python train.py --moe="top_k" --num_experts=32 --moe_every=2 --max_steps=9100
Rows from block 7 of a small segmentation model, named by matrix and row number. Rows with one number within an expert belong to one neuron, the router's apart. Each number is 128 + 24 x the weight over its row's rms, rounded and kept within 0 to 255. All counts start at 0. Numbers have three digits each.
After each expert's rows are labels from the 100 images, of 14976, where the router gives the expert most weight on average: "patch colour" is the nearest of a few named colours to the mean colour under the peak. Only what is clearly more common there than usual is listed. The data: pictures of board games with random positions, seen at a slant. In brackets: how many of the 100.
# router: router (model.blocks.7.mlp.router.weight, 32x160), inputs 0-79
# gate: expert gate (model.blocks.7.mlp.gate, 32x32x160), inputs 0-79
# up: expert up (model.blocks.7.mlp.up, 32x32x160), inputs 0-79
# down: expert down (model.blocks.7.mlp.down, 32x160x32, transposed), outputs 0-79

# expert 2
router.2:149091117138153133111108136125112131110085128132099086131108113139064144127096145152113089163116121142114107124130133147127149151124078106097100094113122148125133136103152157150153117138127166114129144165106132148107126105107084124136170175
gate.0:144126098115127110124170129169150125121163124140144150136152133137123160159167098112125135168112122117108084094143115148129111112084127145134137130100113133147130156123143113178116111125151138097114106100119111067154150075101102133095097110
up.0:077117142156117095121135141100142103121149123124160158094144118161161103104098111107123131139144113146126093073093146143137109129145113135119159145140106118147147142118140122135153162131126117114147099098102105067112132132099130129118096103
down.0:173127125097178117133141124114126137073138147092137128136087054111139123145109156128155100125162153164085091162130157141142109124090103123095133111125118112091121143086117123106116135130176125101160108118133112144157099126133125103064157097
gate.1:103169149104108131098124111132138114127130124127133135110177138102121169158131146097107129103133116120138105120123141106133095164137134130119137113157139114122160116115067120095130104157174119118113106122156154105132086086111136123093126100
up.1:136131114146131097164109097125153128131165130122150123105085129150184111103141132154151109107082104112159145171121126088163139109145158119131142147108127112125129111162129115144151115123059113127140124136107083146131154122099075126141100117
down.1:171134124117094156161141119106164172101107096176114143109137176124127095119164143156163142115125101156105179165153118102135140125106111153147126155081182129165134145119056178146054081127119143114113114135119134117136133131107126125119131100
gate.2:169179126120157155149081152120173119142134151091138080123096117109082109076150156128134123148152086134162157124096112156150145151122117140150141137123086131118084153140135131157134117121123140085135145099153166111116139149130162135116108129
up.2:125126153075153103109160114118114135115107115142159140092093127124173123133104111146154135140120132104149133088106074125127112112098118094123133119123153101125121135150133129129104166140146097130194142120143117126151139108145085107128179108
down.2:106118119197146123106094197095150149121131141125104151146084157152083149138139144148132115143151106103150088152086103106155124126165142140113123162132122120106117118057130091157131138123101067113103145157124110147120143119119093115131061147
gate.3:145114141098143142118097114103161186153121111151108108159119108124071084121150106136145129081133142165131088125159124131118133127101126120087099126135105124114098154088145104117105153119151134134070129096191147132124108131130171115119119138
up.3:157139095100136136131156133110153130158111119096138113156113154182134127115150111149162133114131076165128110107102103126124152134135104150116138073140064134101094144174129157168111108103143120115127138115142109139126144173134129082120118127
down.3:107132131092125151176122141126153130120115128108181144134162125105124124142145069108140129116124134148137142127190120112119144155127132109142084144137136117115175164158137113132100099111135146200110124129102170112152123115142087144134112142
gate.4:156142144148146121159148144101115124094122150081131097154094115150104157109107082144115105112161134130110124131137098106107149168184101079172113135096080155170099110119138140141150129120098119130109154139132099140084114102097133154120140155
up.4:085103134141079145083131119158101141127122132141138132090146141100145108167157143106146147141113104128145123123103172112129077106109143139122140124144122139076136130083132082105118131166135125130119085115163150078136136162169129134144072093
down.4:127136128107129151111155132126131141095111112118083100119139109105116126137140111119127138176141123112078122085125133109122111120139160116118127138136152084144096143093149140163136182079133130079140131090088150136173126135146154153132155126
gate.5:090118148134126113084131089148115143155142098146148152113169130084145162143120162105141109169092142112151116112117166134187109098129142147126134115139124121125120096119095072142147130146168065133141126100150137097157111122168110116125122098
up.5:102085122103108131105148129145128119147134119179128108114186112116130114168108185101128108173076134134132100125099149117162096075135173149136139141141145100125100134128117088140126128160167076120153095094132134129147158137172113114133126109
down.5:134147153142159115161113121131152133135173126122138129137109142104120096152167148163102139095144116132099078168165148138123162135127116132132136114097127162105169102152133175132128102138151131084146117152141105115131144141098113135093142106
patch colour: pink (44)

# expert 26
router.26:162154112152151146149126105085151124118095129169129138151116137157130133133121132144092105119177109131155147077156136101139129097123120119137143134171168129149083084145113147154090096127139113119115130118106144105141081090111125119115152130
gate.0:126101103147091109158119108130118153139109116129099081144170112130153114163144138126143112106116128143142113096093135120149133072131144188146118118157181109098139120156110077138155110091088118107125092087117113181128159118134115102163109140
up.0:105150154198102125091120115160114124126152099139129098123144139120151124119118132169110126093098131118144110125127127113172141134134132118144135153087142130163195130159113125099129124139099131150133108151128091168133099095106107132126127115
down.0:152166177128167147116113147086088146108167116116133129143115126130162133128138104219163097110134145164098135123150104117162127161133135127148111135127081138152110148111132156125086126157118121119104111115140083140145109169108089133108141139
gate.1:141175137159142139129150142107144115105149159099131140123113168177117150099113100178111105127156111114157177149157112154155108164141102095157147150111153142156116131157103159162123111149120144091130129153131110102134103106108140149092163139
up.1:129121103114138122135084143138134127143118113158133123135129098069142133158105174109110120121133146144042112128122147099121113096099124131078063099141143139114115141083156128105084146110117112121144130131141133116142141112162118175176112141
down.1:128135140142140138210131106120158114094145126122174159161107132147110088094118080149137128146156116145093158164154112142132150128118104110108135119110134141124102119130118129143142097128160158132140144142135143125137113135130120147124176087
gate.2:146138156148124136148123143136147111121115126124136177158107162139114087122122073122091101155160131141134119122144143110144140153145136129144123127134075120114155061136160136102158135134156121148124134137110104154097102108132101145119140122
up.2:164135138168100159128141135120145131127107124166112139141123145119090100134113100132110099135154125149126128091152164107124159133126136126119114105138121142143141040101156143143132120148162105118124132144112119111151097112158096152114141141
down.2:155165134151095111102159128106130116162148161125141158129116127116122134106091132146152114112146124081166137139144147115116167130140121135114136091109091124094154129101085168115132134119109141205132159160143121146129110130132104128097129112
gate.3:145158144130196147131150103116169086112125144105150155137114165150153119123104126139116113137162129137153161113141137118143115103121112105118147133127152111158117131155112119152126103144149131121162139116121122083130134084107105123117136131
up.3:112097123114072095137112149145089157145126122132119110129139109123103124128150113123145124126094145122111093155112105141109151170125143150140106130127088144090155122119144138110148160089114134144099114137126126182111126153141147122134115110
down.3:111095098130153146184082110092082165115131126144131120125116120154130134135124130087127115172127135102154102118097116125142148108133126124134111174147144153120084105102114095147136107106122125135130171120111145125080152150164129131140109120
gate.4:125144116058128127143128129137124105138111098108110146205120167113187122124105096186126130127148118124100134155089077165164072113150134154115116134112094140148120084135115097133108105089084130149128131108106148150125119090107154105111117144
up.4:102133154126085126149107126116102102127127132121133167166174135118149140130143098136135172102142157148095125154113122136194195152139098115117139115131121143110120103144115105090164147134126091133141136171132068160114129106143118135133111096
down.4:157138129150110094093092126133175092130157144153105135126134171131137149098123083139119132113127118150140104141094142150122116112111136128140137145085116108135169172131119094134137106072116065147115114154125085159110128136118130127125088142
gate.5:159141114145101134115142081129155175133179137132095082076124131094103151122141138138172152110095097118167125106139115124120182143132138139150171129136141135148133129149160136199099123126109134113122132141126129099165093156116135103099096136
up.5:093116155118111103134131161151125121145111097121164136151144118149160099131121145108125149134113176123093106144093125142149107127152148164114104125106088102110152106133117100045154146089158103173146116114113112179089163118118153119161112100
down.5:122202147085121156139131114129130142117145134100184152148115166188129123092117100166130095113176129156162140164145131141129155125113113109104131150114081149106124149155137151145165124143113141176153143160132115127144089124125133141097153123
patch colour: pink (48)

# expert 9
router.9:115132161128104100115179147107120113130146129103145126143192145172166114140171123107135158125105168129131131092095144114105090079146169153153135142145081132142113119162156109117133170113134108107094095116143108095142174156128139082152134110
gate.0:101141184131126148104116127172155131156144092138121099094134132124111171118114151096124141137115122140135179135127131133110109099140108112137145079112132117168163113121129124134132139113150153098151159157154110115133099136169122103107118124
up.0:111127068084187140135139138119086137100123142132128147192114139087102125124123121119119157132160151120120104131176129148124124158135095146154099138165147130091101124136125109161156155130142093151118104112117134141135091092137144129136172097
down.0:096167117139074135138132103135133142108104174137184132129117109122117143112081148082101199107150059142148155147116118108117129097144111126155144093134134120105129135101077132118115130103139173136122148126136122126120133123131171148125121074
gate.1:073129162145119109097141163115111129091110085094114115146183106148147141113132113114160211107113182094166162112099118146120096126145150103082116116120060112111106117128151097132099164125144113114132138136112124101124141142147153104160129126
up.1:162128095098140129166114088148135129158132161169152146101066143113128100138115134135093040141142071142102098156140113105147170145109110152171147140118169128137148130142110131123143083123126150165133130123144117169122106121116096157104121129
down.1:116103115073172097143140084136101144115128175132124129137100123089117102126109147082099114125135150111153124174131129103146133094125114095151147145138126099126122084131092117160128103082121161145119155127129099155128111102130140125091124093
gate.2:118083094066135156154106149151124111136100130159094120159113117146116077171105117123145089141149128149120103120138132145089137113142150176138104122110124162138129122129139089159084118134147125104138150115158121152104160153156122140144099155
up.2:146137124084099146140109143145120119137102109151165129140171089128089074145143120114144103116167141116087119149153131119109135124110104156171119132137156141099074129118119164160152119113141115122113121111144164111134164169151140122104152097
down.2:110139138133158122103149154131138094139118101142098130117137144124150097169115102168125150133129105086107104121116136118154169131134135106160122122161141121166074167176145115145114155132142106104135117120116127148144109132109122170139135123
gate.3:106118134106133146089098128142101139094110118095108128132225104074141079140152126111115167112116102147086173144129111107167112110146132098127123117157133139086125143127112124115113144124129130127140103129095140136120166142151157085158118116
up.3:149114088144085164133137102085122121103139128162105132118121142133144127152095124072129142129128147129144067092096114106169129131154149157109120133132149119159130119152107062130103068167107113118130144116137149098117119148124138058155118148
down.3:128154140152116113120094124163095123121173141151135100137117129143123129138091163075122163115157121132124136130138145122108115117148138141146144121135130138094101070137136093117156144139151101107148157113150183108144165154133166135132096105
gate.4:129104134127122149162129169096151135166138160134130118124111103152138096115093129155134117106126118136118142162139104118089101118070156143175103116173090156150142148131145177126131140141084150118152102099122111107141141214126120137083150168
up.4:111108141126142151132120168109117117088163151111112111126137101134154094142116139163129115123138138154117099139135132123130133101135111090156122152162079121123092107150145192125131150098096094110117136086122165120150140191131088183113134151
down.4:105098146109141158123104119135120133112139073133112114094149154104115142124121168116102149124129144136114144149093098149135159144114166130140128113149134113137087138108121125083175128155105137132164126137123119156144097131135133128162106109
gate.5:168114117160108147148174124127131125142122129106121139106138154097162137133167083209122107140098126141137111130125098111180143128083143143127140125142145144151134088161110157178149153104107142118145133131122135133118140099143110112106114144
up.5:200118117131109141146128098123144148146129131141152109101141130100125148140154120129125124135093135121146118138115132091115138111100132128123126078108150151128117098115099190148095111127131151087109173118106173135111130162146118107115096113
down.5:135117146135122109089132155121128089143115128132136125112134100108136121121146187127147112185119167109140092114134116143097103114102142156140161106142133141132109115121134153118163155140119180139131095126135139157080132141136127143091108114
patch colour: brown (66)

# expert 8
router.8:137084108163125129130091149087137123112077144127092109114128075129083142098070150143107103181130146139110118101124120148152135177124133097114087123125124147108119128100160154155154112146136139093149158144103108145110098135126082151143163126
gate.0:157131133172142133114098138112135116105080129145108131122125107145094122127079082117079097198100145147087153122123073124141168148119089102130117122109095132171099141101135152145092116094140103116126169134127101112117144132105117148133139141
up.0:153131123176137122111112137119123123097100135138098125114116113157117122115078083123087112190113161144105143138134079138144175154134097088128119124122102147201104149098136149152090115099149103098147160141122110110120154120094116143152140155
down.0:149149163137100123093139146104144111104129120105145134127079131133132139134127141135105137112162148125126117152167124124141167132121108135175125152112124164132164131151129186132126125125100119124144139162129096148151119160120166144066138156
gate.1:135137161116102123160088108172150135169176139098141121156126111091114110158199122136161150123159095124153132161161175127133108105098152146116137121135147140126176142102117122111160126120129164133074089132126149123177083138139137116101141107
up.1:123135137094097144149097096160140145163163125121165115134148132101121091163213114125154157129152090129122122160157177130116130104099146141120136135152150117098172113128118135121139141124150154138094080118153168136170095141153135131096138094
down.1:146140134132113158110114137129098140118084111069104140080110136130106140142155149128112114135156133146101127158192101135158112125127120087108125154100096138151114120160154156159186098106115116134127150137131122142138118144167110153093158172
gate.2:128171167094126119126092124159151140146127134124158095125154140106076130094166104098133144125105104124132138147154146102173104073134141131128142153178156116099172109124151126127071184193138132136122133096134120137146131117149151109117127150
up.2:110110150140075148133107132101130130144102181109113152152113128132131095154111136201124123122083121127143110133114074134160138173109125133122168152141097139149127120144087119114152082128144139133164160138119145111117126105126113136143080135
down.2:103064140120100103141148155127142165140101101118148136121158132135149100122119099144169179093113136078115116108158172128129123116134135101110083111126119110160158153121120147124106134079123133117111128135175126152118107075125107145147134132
gate.3:105131124100138147115125145148160123127150091127116120105123109070165158138146155116171144118103069101110153095109145130100068119109173151113128145094166094109161138127112118128155171145104120129123102114187129132172146131158106130134146132
up.3:118121153161134130137129123116110131125106115159130144161123122163097136115101141131103109147100138136121114167149145128142186136142126078141127118131128160164138135143149147116086113131116120128155106189106154151085105097076147145138143115
down.3:100101080118143112125117129109100118159126150132112141148138131127120129100166083120165121133115162119167109093119175142139109157081102143066151089122178107128129135105119100103114118150136158128094155121129190115155149102127070125108122129
gate.4:122128152142131127116073141095132119120108133104120097131168124098108145135150159070084079109181167121125112125133184180120118127143113086131104183146153146133103143108098143126169155141123120111110111138123157102138105100119108168150151154
up.4:136132151137064146130084120127118154127145122139148105099154119059124143135164167084138103074117100136108096154127159115123096126154136118132130148156156129153139150122101139150172123122094120118104097090127135062156104131101129094149116137
down.4:131091081120137139117114118146091108127112127121121133115116126097136117132140175090136092165113084138109123168188139115123102112098116075112109122158140156144138178124095168129149136145125178100142150132110176123172167134139148085132135111
gate.5:153117092158128122120109157135117118115084129148097163124133099113097111160075096129094099162124124165099148147156109137160184125095095113117097133097097146152093170108116158133110129092127111098139140127135149094115148129125121131169155148
up.5:151124094156129122112105166129125119118081136148100156121136093109102112160073097129097102164119126164100140149150120146152178119093093120117087128100095145159095175110119158135099135102133115093141139132139149095108145122132126131175154147
down.5:153149168114095143115085127168146106138136123135130155142099132110134096145179129141138120118142133129142136169205123118132159142130109140154143159112118160127150108179130193117119098107115134144114130166156121153140079183167163132078171149
patch colour: pink (51)

# expert 12
router.12:147117112153116169109118122097163106107064117133121099122114120123115139136112144169151125162132100120151111120110104112118136135128084100134135084115073145143154118103111165124100113122120163097120166135161133130128127168110133115087171144
gate.0:140094119153152118122114123110111093136123080123123148126084104164101135209118151117100125193137156123141098132133133145109149148165141104124103079110153147163101122130122147113147142139138112136143109149096146144130162087135127135074160109
up.0:127112105193158101130134150131182128143120142125109131136153124121111183121115171119190124132107174101150113111123105136079114112138116088104099153159142096125141120133149091093121145188141127119137126146127111129090098097140133140143091140
down.0:153130153137131172134136141066174118143150162163090107078148134071151116126099158124082122185144135138107150139129117122081114109124174093142104114129178129122126153143132141127117113149088179101141126149145124101150144150129147155123128190
gate.1:143136119081130126087137089117124145138126137101085145150161128140127132171100180130157123147158082161144079141123122124147167154113082159106123123092123126122130193129148152134117120132115143128135129144142184113141147098201140119132165115
up.1:155115166117120130119085119156130140144120148090137149086127133102108119167172148145157149116133132154156202126133109174137164125139138112144139125097108131124122120138130201153131128107107152135141122155160161132166133172144117119141106152
down.1:115137128175123138094143106135149110173108127093112117106096095149134155108136110125139098125082083177147125130145133114136176130152114086115050134145171160144146170130128146089090122131116115104095085085156135140158120116121128173096114112
gate.2:140102143155102101094125127120131085099116135105128142133127195141106131092129122129136124158132148155138120098102091116072184080076128086128116112118157104122097150129127129093184139126105124128159129131158159089160145138137175116113127110
up.2:132125148158106143078145091129110100128123096147099136141132121143155157080107144133128170104119111133160106127103116116087101135111131201129168125127111146171131096140128129127135083124138086135149156133141109110121120198146179111116152136
down.2:112140124123156123111130108111136159109139157181193089130111149116133169151154115122145152123129109133129135107131155088109098108132115138146114134106156089135076113155135102129108121158151136124125095121150105095160162152139180143138123154
gate.3:128126154116164110111138132120110115135145132136141150137135150145139105145117116130157133088106130188121171119069124104144089203137178099142084139106106097151160141154131110080126125150118123114146105124064103132109078129141117114125080119
up.3:104100149175177145097121150150144162143119096110125116135167147150107150139125133154098114112162172127120120088140126143119088162126143138113091119139160117137130095159108133082151125147095113126149101116148147127117100170128111156139123127
down.3:141168092142122120093096154140075108139159118160143096106156131146101143146125107168145122192076130122108109088109120134142152095143098121104094118134135109127080126113159136176152138149076118134125181133121110111135167147111141162125114132
gate.4:147157136164131110111127135102132151111124126105151185127105176144131152077123114180065076092169159125091143100146144143150098174118093110163109160110099130097125172144097151110141118129100142119124119126114079137108128071091133171093150133
up.4:158126117130146132126116166104137117098120132137089130114124139092113117107161117154109104158135167121112111126173126123115135149091095115149117127082119147101138180146146166130186165128067125106118148145164123127139183124148107135106155166
down.4:184095113077152122194127100120137154158142138125134121163132123083130122130148144130111119128110160134110168181122115109147174116112112111142103106106150111133132104166128135156139098086130099126114119164077122133122128081107131123103131131
gate.5:144146162090127112104142093135180141129102115151151123164093119109139131094092143134085084143099122104130131090142138106112121113090134136153143122149088091143161149123144136149165108145144145123120096097140136118096150104124116091140118150
up.5:137102086126172088127117127133144119116156096144125156136131133085102159114125129130158119150120088096163082148108122139124140112173107158127104135117172130067142116101132108135091134098149126115106149140121168165149148130148122150172136155
down.5:159131134124141152119116084104134109148129138036094129152137100124118093155144166097134113112144152121150078140099128145129128176143136145105115178131082120150117091143155129148086096167144127104092097143100104122117090132128152103147081122
patch colour: green (31)

# expert 6
router.6:135079119118136140146098150126185110115078105101108133160105097125116169127118162129099094131107102125085128124137141146123071149077095057093089094128145150123146154101145168137126099113100155107169147136111163158106112128121109139180133167
gate.0:181090083110095129114101123142142127123079128116107132120142080166102093156107118126175100126126119161131113112150123133150171156069106121100129111097119142121165144128148150139086137129153114127125137136093146145101113138175089111125124123
up.0:140110145094099107163117103143096155153146152147135155147101143081128117137145106070123168111139119130118140132136128125126160095150147148141127149102121125080149095133146111117158117092111148163099204132136135147136142113117142115130122120
down.0:138131149130118142073181162083124152147121120161103104097142159117097109127119161112080117130132081145113174154161133141117140168126135127110127158117168110172124131104105162139147133169142128176108115145137132140121127092145181135120168174
gate.1:137152134174137102154122124145152093132160140071150129153083140128143114108151147124139137106122098125103139107133128146129139107152125134120168123126105100115122160184134118122120154134114091105182118121144092131111124068082128151137120131
up.1:087129131125093111136124120122127147132150093182155129071135158100170113123129132077115145147137120117127113145101128126175103133154133152148154157107120118133122132128113077138177095119147153163129115094135114094160171154116165099126100115
down.1:169134147105084159170069112153175104122120112088173123126106153068090143119125120092121121142148144144076125136139127122110127122138109147149130143110105133162128121156083146114124121093116165103168146135089091146102145133109137138096102081
gate.2:122121182133139160114146123107100150098103129148135164154145144107103143135150136148162105129103130123122139093133135110150116123111155124161146132163135097127121133079152154112094147102131188141129095122157161120095086120129123113145124132
up.2:146115104113165124108125142094137104108129126152142156164122134111129137151167135140120097128130141137113155105164159103124144155138132133182101131145112111122111130063181150114099162124142159124137130132131149138146085142149134116156142136
down.2:159093132140122128139096143106177165139111119130153112125121130138121136146162132139085161149153136130156129112126123138074137105073093162114130107147098139106077148085138099099135137138191132122128090145091128126114175168142139140158111122
gate.3:138153129162137120117137140111133165148160151181143145131161160149161172123132070120119135135148101113056155141095161122136112145105097173134132111142092136116121143150105103130116098103164103126124136159140093157130126115079158120113125106
up.3:084125149164131110108147102128133133140145114172137121116145120108156118125092111101112128139140142129143087126109100101104105132130175129106134129103120106113086119168083067136157093134109157173165111121111134131119185164104152173152122121
down.3:148129113109153132116117118153141072103158124133104137143131139139127135071140081145104083116078137096174116105170133154123131121111104112121150101170103137135138099129119138093110113147116128166139147149134177133168105132129124097145152137
gate.4:115129104107125085155113133173162144137117103099133161149107164119157116129136149139131104082128118109181086100112137114128127131171178149111170142124141114144126149187082104182133103144148148135130105106140120107111121123124140088113082112
up.4:116119100127130085181117130154116155076144118144129109079108085156111174141144085122081182120137119131087116126152158139119112136139109162158114106177134144081130141097164149130114156105138137123095094137107160101120122142124132123127141138
down.4:112150121107120103139163115146128135129113132142118185128167136156182127150137071149172083132085103141154104119128066117144097135140147127153134122143119131123113108163139141153149205113140085139156071132131117157126105113083114103147129098
gate.5:064103110078159138136110153135125101103119103104088125143137125142197068112101143154120111167120096182163122103116075173146137135148103127128139127087134153116137126138135160150150111123105103158153087110127165112085088117135148112114146104
up.5:111133113137094156097138134099175125168108163151144120164130163147118136186189120147160121127150155125125128115133154121141149098122146136146146152134142084138107133113137110117117130128160095144114142116180129155104158163146133166129106104
down.5:168096147141096112127108141102165123114140118114109139112136149125116114116164127084079102113169169109129139089127119115119157113115078119153118085125132129120180143115136136154086131107118109089100117142148106108074113131162109131098107093
patch colour: blue (25)

# expert 18
router.18:159078094156158162140116173096155111093095104111097089143124069116112146124109142134132108148106129152085099088141099145114110157089116100124099088141093139105140130095161164130118115144095145101157139153133137161105088121100123147165143169
gate.0:155127143142137175104135126112165124117145136096109136151117107121094130141138182132158154086132143133109123082167153119100123124112112118143157094169150118125103105130156158137123162181103087090129102109143114098137087111159116127129150109
up.0:114129112125115088142111111126094141153103132154154134106129143139149136100102060115117104166131108133148140158092116141149146139138144129103095158115092139128181173110097107102134082093149152180139165160138148174127156144123143139113112139
down.0:111123132118113158188186108089106144130152183147132135140130117119134142088107129126109155099141081113159154169130062120108152128097126104109095141104121143105115145178101130153122112118135151166141178125118124115139086147102131120134152115
gate.1:123125129133145114135089143134122139147099125099118115137108128132148147136113112148188114135111125125122123109109111176143147136131155123067160139122120139165155154110183092158161111148145128116146140119121138126144104121149122136130128141
up.1:110105148094114108130146085159096131139149108150180134142152132138116110132105111079138092134127110138143099139117111046134140140108164134140130160155160119124111108123067130098143144101127139144102125155144147095133134119141138105150131125
down.1:149130155156102135112140152139174168129120141106098096117108180173107140131149104116128127106138131143138141073113167137098112133137122134133136105108187164173157173094131166120140130129140158103142088106134095098142123108122144083103150171
gate.2:155134150146131145108149147116158127110124126088101099150111109121088135135148126163134134114137146112097111107178141146093090147104109115145132110151121158137152099124152179120117169148097130091121090134140108117128074105120135127134138136
up.2:130129171115170134126106161129117128124120114093115108159109150138114107078156127162142114141175151126109130113154119197105076126121122107163122138132137118123174114110122170133174173109105145105118106133114109149123093098122125150089126121
down.2:162103151112147141093122196155151116115109087125103088120149142140125113126167140153114110137142149169101109122143125144146119141125138107130135166153123131141122146108101167139188149160090135100124099117134124149124141127152116123128144169
gate.3:163120099161116162138146134093191100125157158152110114142133092102100152163123134125140158108109138130104127088137134108100149108094132127131107092164123146147108094141152133123065127172128089084129120124134139111143145149119086119148150142
up.3:119091151115119116075093155151121123160143111153134125076149136134133089101126109109171134158072104139149138129081074088150116165146130125105127160084097109125161137128102114081140089101143135146144180126113112151108152161144110097111111137
down.3:111124175102148147187148140096144138110155159125153136169160107121113129096129130179111139081120129117107155156134099155131148162091129112151107120130100127120121113171128105133171131137150115125136132158110117140148099110081097190094111108
gate.4:140157107118066140148176135103133081129143162142104069129145103149101137137100102094151134103104150149100092112115108122094133125143137130109110135141122143131097111149132152132085157139101098101153117111125172100116154175123091048137117168
up.4:101129150094156096111065120172092152125103095135162154104141159126156142145173115120109118157174132117124166141133178141161120126091142123151127131091122103116118096099097121126154118110178169130085139146140106162133101121130125188106147107
down.4:107179140126144169140146119102125108138126136099148098135178152174113125066142124156131104124156127120136095073130121170106112109071133120143119122110130127119085121089149154114140166129115141128122117148119156115118119129095157146113181076
gate.5:132122115158163137116115101130108179151048150093137136137101130141104141134136102115164130115123145106122117155158144173147136122090129116105126108124104155085176146064110156107160118101141140153130114148163147155136116115116162177103100115
up.5:098178122120118121110140122132103156185097112110170153119154143140162175121179111159093114116128129100147132119096144131152086101105150158111154129134119074145142125140123092115121095113174148128087096111137123105121155094122126100116101120
down.5:131112158173156148170135139153110129111168082104131113121132128098134105126149156179149078134115100090137136168121153132149167155116134133085139100126098120153174111129133090174122124116146105098145128159124100123160098096170115127130085088
patch colour: pink (36)

# expert 28
router.28:180145108149141152136095138136127085112150142135115146097145119156110139143109107163090122140133134169085148146175120121142126135116116107142136129067162142176158129090138161119134113125103139090107129180107142123123160132125152124110168142
gate.0:097094109086148104102144171098143149150099121171160111139146125106126113150142120056131133133093151120126119091090151130142125130151171147094125126144105140062101095097105075094130116142154088145138098084116144121122119098143109123159107115
up.0:151154152188109167151120098161136091118141160088122138134108114120117150118103133208135133106170091131125118153153110123125160145113097098147138115089124132174157140140159180156106123118103156118121134159150131122126144139108139141099150138
down.0:168115115106116163052158105143129138140130149140139118105137132159146163097148106111119127107114118177143118128093118118112111152115152114150132124143147170120133160121158094131169145133151116119156128094100171123141192125155179130114116120
gate.1:141152095095091122152151145122141136123121136130114140135084113085136151177085120129099095116143148122125090091117158124122149156146124115120144148162135166114112133153134087109171134168141134126160112114149145096107064120143107131128112146
up.1:090134135148113135089174113174167136130116098094139166101148110111131117133136137108122145108122126134139141164099148118143138163123093137136155093142111170147130161115088159120148156138158112138135135118156150122149133143076103089119169152
down.1:123137167122100116135164166136126125099116131136137142125093145142103130135140132121143169122127132115130107132150103162151136079131206097101179120135133121133115183175152145095100115138121129113135115140094094143119085113115132125133119124
gate.2:082107126098162110127148164139161140103095152140130151140115167130168113121144151092139097115129155107130133107084142151180129138132166148124155137111087102099100119155133084118127131166125111129137119075109124115093097114116108135134116114
up.2:137159151151099151129116088152118120117144127126103100152129131109087164101145126190139138115139083134163103115157121100107106143129098096125111112155152136175145108120113158155115116148133147084131112164172173135152152131166112122091130113
down.2:115105137138131176090161142126152141134137137116139137137113161140169160082107079107107069133119119138150136142118112095134130147130132134106133125089102154128122162090160087122133134126139066128184164089092101168113104135126129154122106129
gate.3:129112108153138150119144130093153139100112144162123073154126102146111110116132142150158117143083131141133084081126139145080127140132118121117097114168135125141101093075106127129121156154161115116109130127127152142123114122138091142143136149
up.3:157114135118128187169126132157107100128142143102117138128156119129102136160135110166112169150140128143107141197167127123099131108131120117152128154084167140132147140123107165110151095119111161119087141179127168127125198134128158126105158147
down.3:133110105129119116020132124145112178117130131165133120116170110158115140131137155126148105154120119123166106064144124138134106137116136124152135125138194146120118105099071141119161128132129114111148130110145137111120204095130128116135125112
gate.4:116099103127140124094142156090146140107102106183122092145111097149135144100101127119163113144078106102162085059090110125124115158133130117077121101165090135120105088129108101116135136159151088116154137104112088146115088129113109128162135142
up.4:104122109141127098112131129114126151140129133180147090137142136142161112113138145099177091132085121110182103065099146119117124123137173132122141130193091109134122099129128101122148143167149120146110101107117106157114113127096142121144106101
down.4:151153146120119149212108139134147098109133133107129120128101110126135101139108141137103160093120108110100137139143144112130154122156123148141128115123115083147134127146143143130066135150115160145082124166134123156138064149153112110136132135
gate.5:160154132166109149149138094153130115105143141077126156116107132118116106125095150168121139110156122137126129198163133115133165174124085100155130125085126138152146163123132174164097122115074161096166137150125098100126092117113108152112132148
up.5:109120105093137098129158158111118146143130141142149090145144112156139150135178098093132116149093123118172136087097115138107096095141174143128135149194132114113123103136133089098171123147160113142074135121132133169127146134130141106133143109
down.5:167106105128148108092156147142112140118113141170147132110136136102162122118110121112135095179107140148147120121112099127139123115145165112112146137132162131131131158118121092147136151120129119128105108104085185121095195126132145112158105125
patch colour: pink (40)